python train.py --dataset="reaction-diffusion patterns (Gray-Scott)" --train_examples=95000 --horizontal_flip=true --objective="edm" --activation="quick_gelu" --width=128 --positions="rope" --warmup_steps=960
Rows from block 2 of a small image diffusion model, named by matrix and row number. Rows with one number belong to one neuron. Each number is 128 + 24 x the weight over its row's rms, rounded and kept within 0 to 255. All counts start at 0.
After each neuron's rows are labels from the 100 images, of 14848 (inputs lightly noised), where the neuron reaches its highest value: "top examples" is what is common among them. Only what is clearly more common there than usual is listed. The data: reaction-diffusion patterns (Gray-Scott).
# fc1: MLP up (model.blocks.2.mlp.fc1.weight, 512x128), inputs 0-127
# fc2: MLP down (model.blocks.2.mlp.fc2.weight, 128x512, transposed), outputs 0-127

fc1.364 [133 114 151 106 117  98 114 160 159 165 101 109 137 127 125 131 123 206 149 110 126 145 131 101 122 113 149 188  90 127 122 162 147 126 103 154 123 143 155 147 148 132 162 158 115 138 153 110 152 157 122 161 133  96 138 166 156 124 155  79 125 126 140 112 132 136  92 140 109 110 109 137 119 138  96 127 129 138 118 126  88 140  70 159 144 130 168 108 114 122 119 141  75  97 118 123  95 139 125  94 158 185 148 106 115 142 116 122 147 137  86 136 165 119 147 102 152 131 100 124 132 147 143 132 156  82  96 141]
fc2.364 [112 133  78 177 116 130 120 107 107  86 139 119 141 152 108 114  96 133  88 168 175 148 156 149 114 116 159 121 133 147 122 119 151  90 103 169 115 144 127 139 111 121  99 139 133  97 130 167  92  96 131 154 119 107 170 144 117 137 122 136 142 125 148 136 124 118  88 143 145 110 125 132 165 117 171 152 128 145 150 122 109 118 160 129  70 131 126 132 103 122 145 134 124 128 110 140 106 135 132  97 144 116 123 167 146 101 130 110 115 124 239 149  80 122 167 151 121 121 139 121 115 124  95 163 123 131 128 106]
top examples: vivid; warm

fc1.54 [154 172 131 127 145 135 133 105 131 126 161 114 109 107 126 111 149 144 122 148 158 137 121 131 153 137 150 143  67 122 174 100 135 154 138 169  60 140 111  95 151 121 104 106 134 147 129 113 133 129 160  96 143 112 130 117 119 173 156  85 110  71 158 135 132 163 117 127 112 132 133 113 120 130 122  84  90 110 106 160 114 121 110 110 131 106 146 127 119 141  72 129 156 145  92 139 160 128 133 110 127 147 172  99 129  78 114 171 151 145 146 155 127 115 130 135 121 128 138 128  90  78 106 154 148  76 137 116]
fc2.54 [116 141 146 134 144 155  86 176 158 149 120 112 132 135 110 115 136 135 114 124  98 103 130 103 103 119 115  71 108  98  87 169 146 147 113  92 140 132 129  89 124  89 129  86 133 116 137 107 135 146 108 167 131 143 148 120 129 127 107 124 132 160 158 122 143 151 132 157  98 125 131 113 113 146 163 133 146 159 186 101 151 102 159 124 119 122 141 110 177 133 138  78  92 121 144 120 113 121 131 131 118  79 111 165  95 193 143 123 126 133 168  85 117 170 137 158 150 146 143 123 179 134 126 109 113 134  95 128]
top examples: embossed; grey

fc1.80 [133 144 146 103  89 102 137 124 131 132 132 116 143 157 119 147 126 165 154 112 128 171 151 118 136 124 133 143 104 129  99 137 116 120  86 168 109  95 107 134 128 143 144  86 100 123 169 121 145 131 125 164  71 108  86 161 157 122 100 136 134 144 116 156  63 166 158 131 113 162  98 138 154 120 128 186 172 118 133 154 104 115  97 109 107 141 191 110 112 164 125 129 102 136  95 118 130 148 105 113 152 129 121 126 134 123 139 144  87 120 106 108 149 126  93 110 133 123 132 161 159 153 115 163 134 142 107 180]
fc2.80 [147 143 140 112 140 112 156 157 149 116 114 158 125 105 159 152  96 117 160 112 125 115 151 144 109 138 141 150 113 127 114 131 157 135 118 123 148 134 109 173 134 122 152 135 160 159 145 145  93 134  67  75 112 102 172 135 107 181 154 109 105 141  85  94 126 112 107 136 141 119 118 147 119 165  78 102 135 127 119  82 134 128 128 156 157 148 105 141  53 135 114 149  93  82 106 182 101 135 124 148 154 145  97 114 123 142 102  95 139 147  88 127 112 121 142 108 143 123 141 130 168 147 154 123 117 124 129 150]
top examples: embossed; grey

fc1.15 [135 134 109 102 106 122 169 100 136 106 117 164 174 116 105  95 100 129 130  92 163 160 133 120 107 164 138 165 125 144 153 134  88 129 133 115  85  78  77 155 100 183 123 138  71 126 136 125 119  78 160 177 112 111 100 149 138  75 139 134 152 121 139 139 104 119 148 129 149 159  99 145 119 140 145 153 190 130 131 118 116 139 121 114 111 146 121 101 114 162 117 138 120 172 147 105 134 133 116 151  78 142 136 105 119 151 146 157 107 101 127 130 110 142 110 108 132 120 113 148 166 108 152 123 145 124 140 135]
fc2.15 [113 142 178 167 164 127 134 177 117 135 137  88  93 103 141 165 115 126 142 166 116 152 136 132 139 107  91 110  83 118 114 137 154 115 120 105 154 157 117 113 140 109 136 148 191 108 125 110 166 141 111  63 154 126 129 120 101 164 116 133 115  90 103 147 135 106 146 140 116 115 121 121 124  88 140  92  86 118 107 159 132 109 121 144 117 111 116 131 108 139 105 148 123  90 108 160 131 144 119 126 146 107 138 116 141 151  88 109 180 143  97 145 110 123 126 178 119 130 194 137 143 146 107 154 104 129 103 148]
top examples: embossed; feed 0.078 kill 0.061

fc1.262 [131 129 104 114 145  85 115 145 114 135 120 165 132 122 170 119 180 173 119 140 155 154 124 136 170 117 111 125 108 159 143 145 132 171 121 120 134 133 136 131 124 125 154 123 109  95 178 111 160 185  96 137 135 147 155  72 102 121  80  99 119 148 140 140 128 121 126 139 114  76 118  93 180 139 155 155 149  83 122  67  92  93 137 128 138 126 122 171 131 117 140 134 113 102 105 159 154 111 147 103 130 110 130 100 129  72 136  92 148 112 110 163 144 116 142 136 129 139 140 124 106 140 112 104 111 143 128 128]
fc2.262 [120  99 180 118 149 121 126 129  71 119 147 103 124 125  98 120 136 143 142 138  99 166 108 101  97 133 130 142  78  94 118 155 149 171 107 148 128 145 165 136 119 158  96 173 128 103 129 127  90 164 119 144 151  89 132 135 134  97 108 105 156 132 125 127 105 130 106 158 131 148 121 140 148 110 139 153 123 124 167 117 131 162 151 149  85 128 148 119 128 113 141 105 114 125 136 131  89 105 114 111 127 140 192 129 114 150  73 147 106 100 110  77 185 163 150  96 111 154 125 135  91 112 104 136 116 148 138 104]
top examples: embossed; grey; feed 0.058 kill 0.065

fc1.378 [162 121 140 139 163 118 158 139  89 114 131 151 154 125 127 121 178 115  98 117 104 109  92 134 157 165 130 103 165 113 161 135 190 173 181 125 115 156 152 122 105 139 116 106 149 105 118 153  95 122 135 127 107 140 140 115 136 118 176 139 140 117 134 138  83 147 156 124 142 166 122 142 117 130 121 117 123 126 137 119 158  97 131 124 143  90 106 144 100 112 142 115 154 113 115 108 140 111 166 120  80  82  91 124 105 109 104  86 156  71 169 138 136 147  98 151 135 164 131 111 136 148 141 147 164 124 133  84]
fc2.378 [116 136 135 141 106 112 108 108 129 143 125 159 118 142 129 131  48 137 129 136 168 133 111  73 132  96 146 145  88 164 128 150 117 116 156  77 160  96 115 142 160 104 151 119  96 130 144  94 163 128  69 176 137 120 118 119 123 153 143  93  96 130 110 122 157 138 114 112 165 110 123 131 158 144 123 148  76 141 129 137 123 136 158 134 132 131 158  72 113 122 113 129 131 144 134 142 126 138  86 147 176 180 105 103 126 102 136 122  87 172 124 115 126 151 116  89 140 108 130 113 139 112 159 127 113 125 129 158]
top examples: pastel; feed 0.018 kill 0.051

fc1.121 [159 134 141 126 151 138 118 122 102 115 127 134 158 147 133  77 162 156 148 118 115 148 145 113 134 154 158 105 101 135 158 113 172 132 155 125  66 161 161  82 127 126 124 121 107 116 126  84 117 125 149 132 153 103 128 131 115 157 152  89 153 156 160 139 156 139 137 129  91 127 164 130 124 139  87 151 119  77 145  96 108 129 106  99 130 123 110 120 107 136 115 134 120 143 146 139 157 118 170  84 148 107 136 116 134  98 132 107 138 167 134 156 156 146 177  99 154 142 133 119 120 133  99 135 203  74 148 113]
fc2.121 [144 177 176  90 114 131  96 124 125 132 133 124 170 144 100 108 111 141 130 141 150 164 140 127  99 173 144 123 129 154 137 175 163 126  88 105 116 142 127  90 119 142 143 141 120 101 153 178  87 106  97 162 127 137 147  99 147 143 133 134 179 143 114  98 130 201 141 143  85 120  94 161 104 177 124 109 106 124 105 113 109 131 169 138 134 111 132 128 101 155 171 130 137 111 113 136 111 147 126 114 151 115 100 133  98 136  96 127  90 116 115 145 147 147 106 117 106  81 130 144 151 164 130 112 104 125 114 136]
top examples: embossed; pastel; feed 0.078 kill 0.061

fc1.327 [167 142 108 134 140 134 113 146  91 189 135 102 181 149 147  99 165 114 107 147 109  90 123 121 144 157 107 121 137 132 133 114 156 128 128 132 140 150 125 105 116 172 140  77 168 128 124 138 156 136 136 147  90 183 156  99 115 120 133 183 147 154 121 125 129 147 135 165 155 114 140 140 130  98 152 154 107 103 134 127  99  94 137 145 136 112 124 141 125 117 155  89 135 175 135 138 149 109 159 116 114 105  62 159  87  92 117  97 125 107 108 107 141 128 114 112 128 116 139 121 139 134 183 150 109 152  93 128]
fc2.327 [ 99  98 153 135 121 133 150 113 143  61 126 145  94 107 120 135 107 147 111  99 143 169  93 157  96  95 149  89 103 118 151 188 105 136 155 112 140  93 133 141 122 108 133 160  91 121 154 143 131 157  87 147 128  91 104 130 157 138 167  70 112  94 139 129 123 152 142  98 134 118 140  90 148 137 134  95 138 101 102 161 128 139 141 125 117 132 166 132 119 114 107 186 121 101  94 103  96 150 119 127 138 125 167  86 151 120 138 144 115 168 133 154 140 142 113 130 147 136 166 118 113 143  88 117 136 113 145 128]
top examples: pastel; vivid; feed 0.078 kill 0.061

fc1.62 [ 87 140 118 141 109 123  74 120 154 120 159 139 107 107 124 173 143 117 118 108 150 124 142 108 140 103 146 128 102  73 141 100 117 153 142 164 144 149 151  90 106 180 115 112 169 178 121  87 166 117 125 111 125 108 124 108 122 134 147 136 161 104 112  93 152 113 118 131 135  86  88 126 134 111 159  87 167 116  98 132 160 130 138 141 147 139 122 152 112 121 129 159  92 164 104 105 135 171 139 132 113 122  98 119  90  78 112 146 150 120  95 125 107 127 117 121 147 131  98 136 169 186 124 127 133 128  88 130]
fc2.62 [160 117 120 123 112 155 190 155 123 121 106  99 152 132 101  67 109 137 137 142 120 138  96 145  96 160 121 142 124 203 150 124 170 105 123  98 133 104 126 144 160  69 147 174 101  97 145 148  97 145 136 155 103 118 124 122 108 123 116 126 116 138 132 150 124 127  85 117 135 159 139 130 109 166 117 166 125 141 156 145  99 120 123 147 106 110 170  70 133 120 140 110 177 115 125 165 107  85 112 124 131 128 131 139 111 162 162 110 142 136 131 116 153 106 156 138 115 117 123 118 107  81 131 118 122 134 167 121]
top examples: pastel

fc1.196 [ 96 100 129 127 132 141  89 126 132 139 151  89 131 119  68 117 129 113 126 133 172 166 106 145 121 104 114 159 130 126 120 128 129  97 111 155 107 106 114 177 182  99 124  87 105 144 139 158 126 155 134 142 126 163  91 118  77 143 108 130 121 124 118  82 110 138 145 115 182 106 123 129 147 162 139 105 120 128  77 123 156 100 129 140 122 164 134 116 103 158 139 119 148 125 129 116 159 101 121 119 149 141 122 125 174 119 118 159 120 110 177 143 124  91  88 121 116 157  97 184 132 106 146  85 108 144 105 154]
fc2.196 [103 119  95 103 157 101 105  26  98 163 131 155  91 144 160 113 131 130  75 146 142 125  83 132 152 137 124 135 133 169 168 101 139  91 130 132 137 199 160 126 146  91 108 139 140  85 126 112 139 128 149 136 148 145 164 109 129 137 132 130 118 122 122 131 156 145 133 138 121 117 128 120 148 116 144 167 115 121 145 130 129 107 136 107 134 131 108 132  84  95 146 138 128 128 121 120 131 159 122 130 137 137  75 119 104  96 135 118 144  86 150 162  92 158 161 117 106 154 139 120 151 144 108 171 144 117 135 152]
top examples: vivid; feed 0.078 kill 0.061

fc1.270 [140 119  97 161 137  95 105 162 126 106 102 151 130 183 138 118 162 108 124  88 159 143 126  82 121 137 113  98 142 128 185  93 129 142 133 139 109 145 123  96 163 115 130 127 101 104 135 117 134 126 135 109 145  94 147 105 107 143 108 127 144  95 124 173 109 114 127 128 136 145 137 111 131 130 110 136 132 133 137 125 156 124 118 135 152 133  93 135  98 106 131 172 149 161 128  79 121 179 106  90 104  94 163 120 119 167 109 105 137  99 121 114 136 130 109 129 135 153 122 163 109 146 139 157 227 113 120  85]
fc2.270 [ 79 116 127 164 122 103 145 126 133 105 128 153 134 144 174 158 163 119  93 126 130 115  83 120 135 126  96  90 114 149  91 108 160 143 157 154 130 103  62 149 129 124 132 136 166  96 123 131 161 130 128 155 127  96 122 101 125 125 134 124  77  86 144 128 162 122 132  99 138 120 148 121 151 147 155 133 105 128 107  90 141 118 111 125 149 143 125 103 190 102 143 170  88 162 132 151  91 132 144 131  82 112 142 167 113  98 156  84 128 128 160 147 140  92 138 118 131 128 109 111 135 132 124 169 169 134 145 118]
top examples: pastel; grey; feed 0.078 kill 0.061

fc1.414 [143 118  99  98 148 125 143 108 112 145 120 134 134  53 135 152 136 147 151 101 142 124 139 119 127 145 136 102 119  91 129 125 119 138 152 141 147  83 146 120 118 110  63  97 131 147 149 159  97 170  97 120 134 128 128 124 157 132  71 101 161 154 157 125 120 158 140 121 147  92 130 106 157 145 172 112 141 104 159 108 117 131 141 128 167 117 111 129 175 112 146 168 148 172 155 110 152 101 128 122 109 136  88 107 134  61 183 141 136  88 126 143 108 154 118 137 166 115 136 144 132 123 128 123 122 162 129 121]
fc2.414 [118 136 139 134 116 109 137 160 158 128 151 103  95 160 127 121 107 147 115 186 113 188  78 149 113 100  98 163 108 162 109 149 107 137 101 129 133 152 121 125 112 112 160 150 135 137 120 116 178 118 142  85 143 139 137 117 120 141 159 151 121  93 116 142 123 119 118 165 112 151  92  99 129  96 114 157 107 147 103 142 126 108 146 138  61 137 161 137  81 130 108 112 155 110 127 139 113 166 123 124 172 117 148 131  87 141  93 153 126 156 124 161 159 127 151 105 118 156 113 119 132 158 177 107 115  88 118  97]
top examples: embossed; grey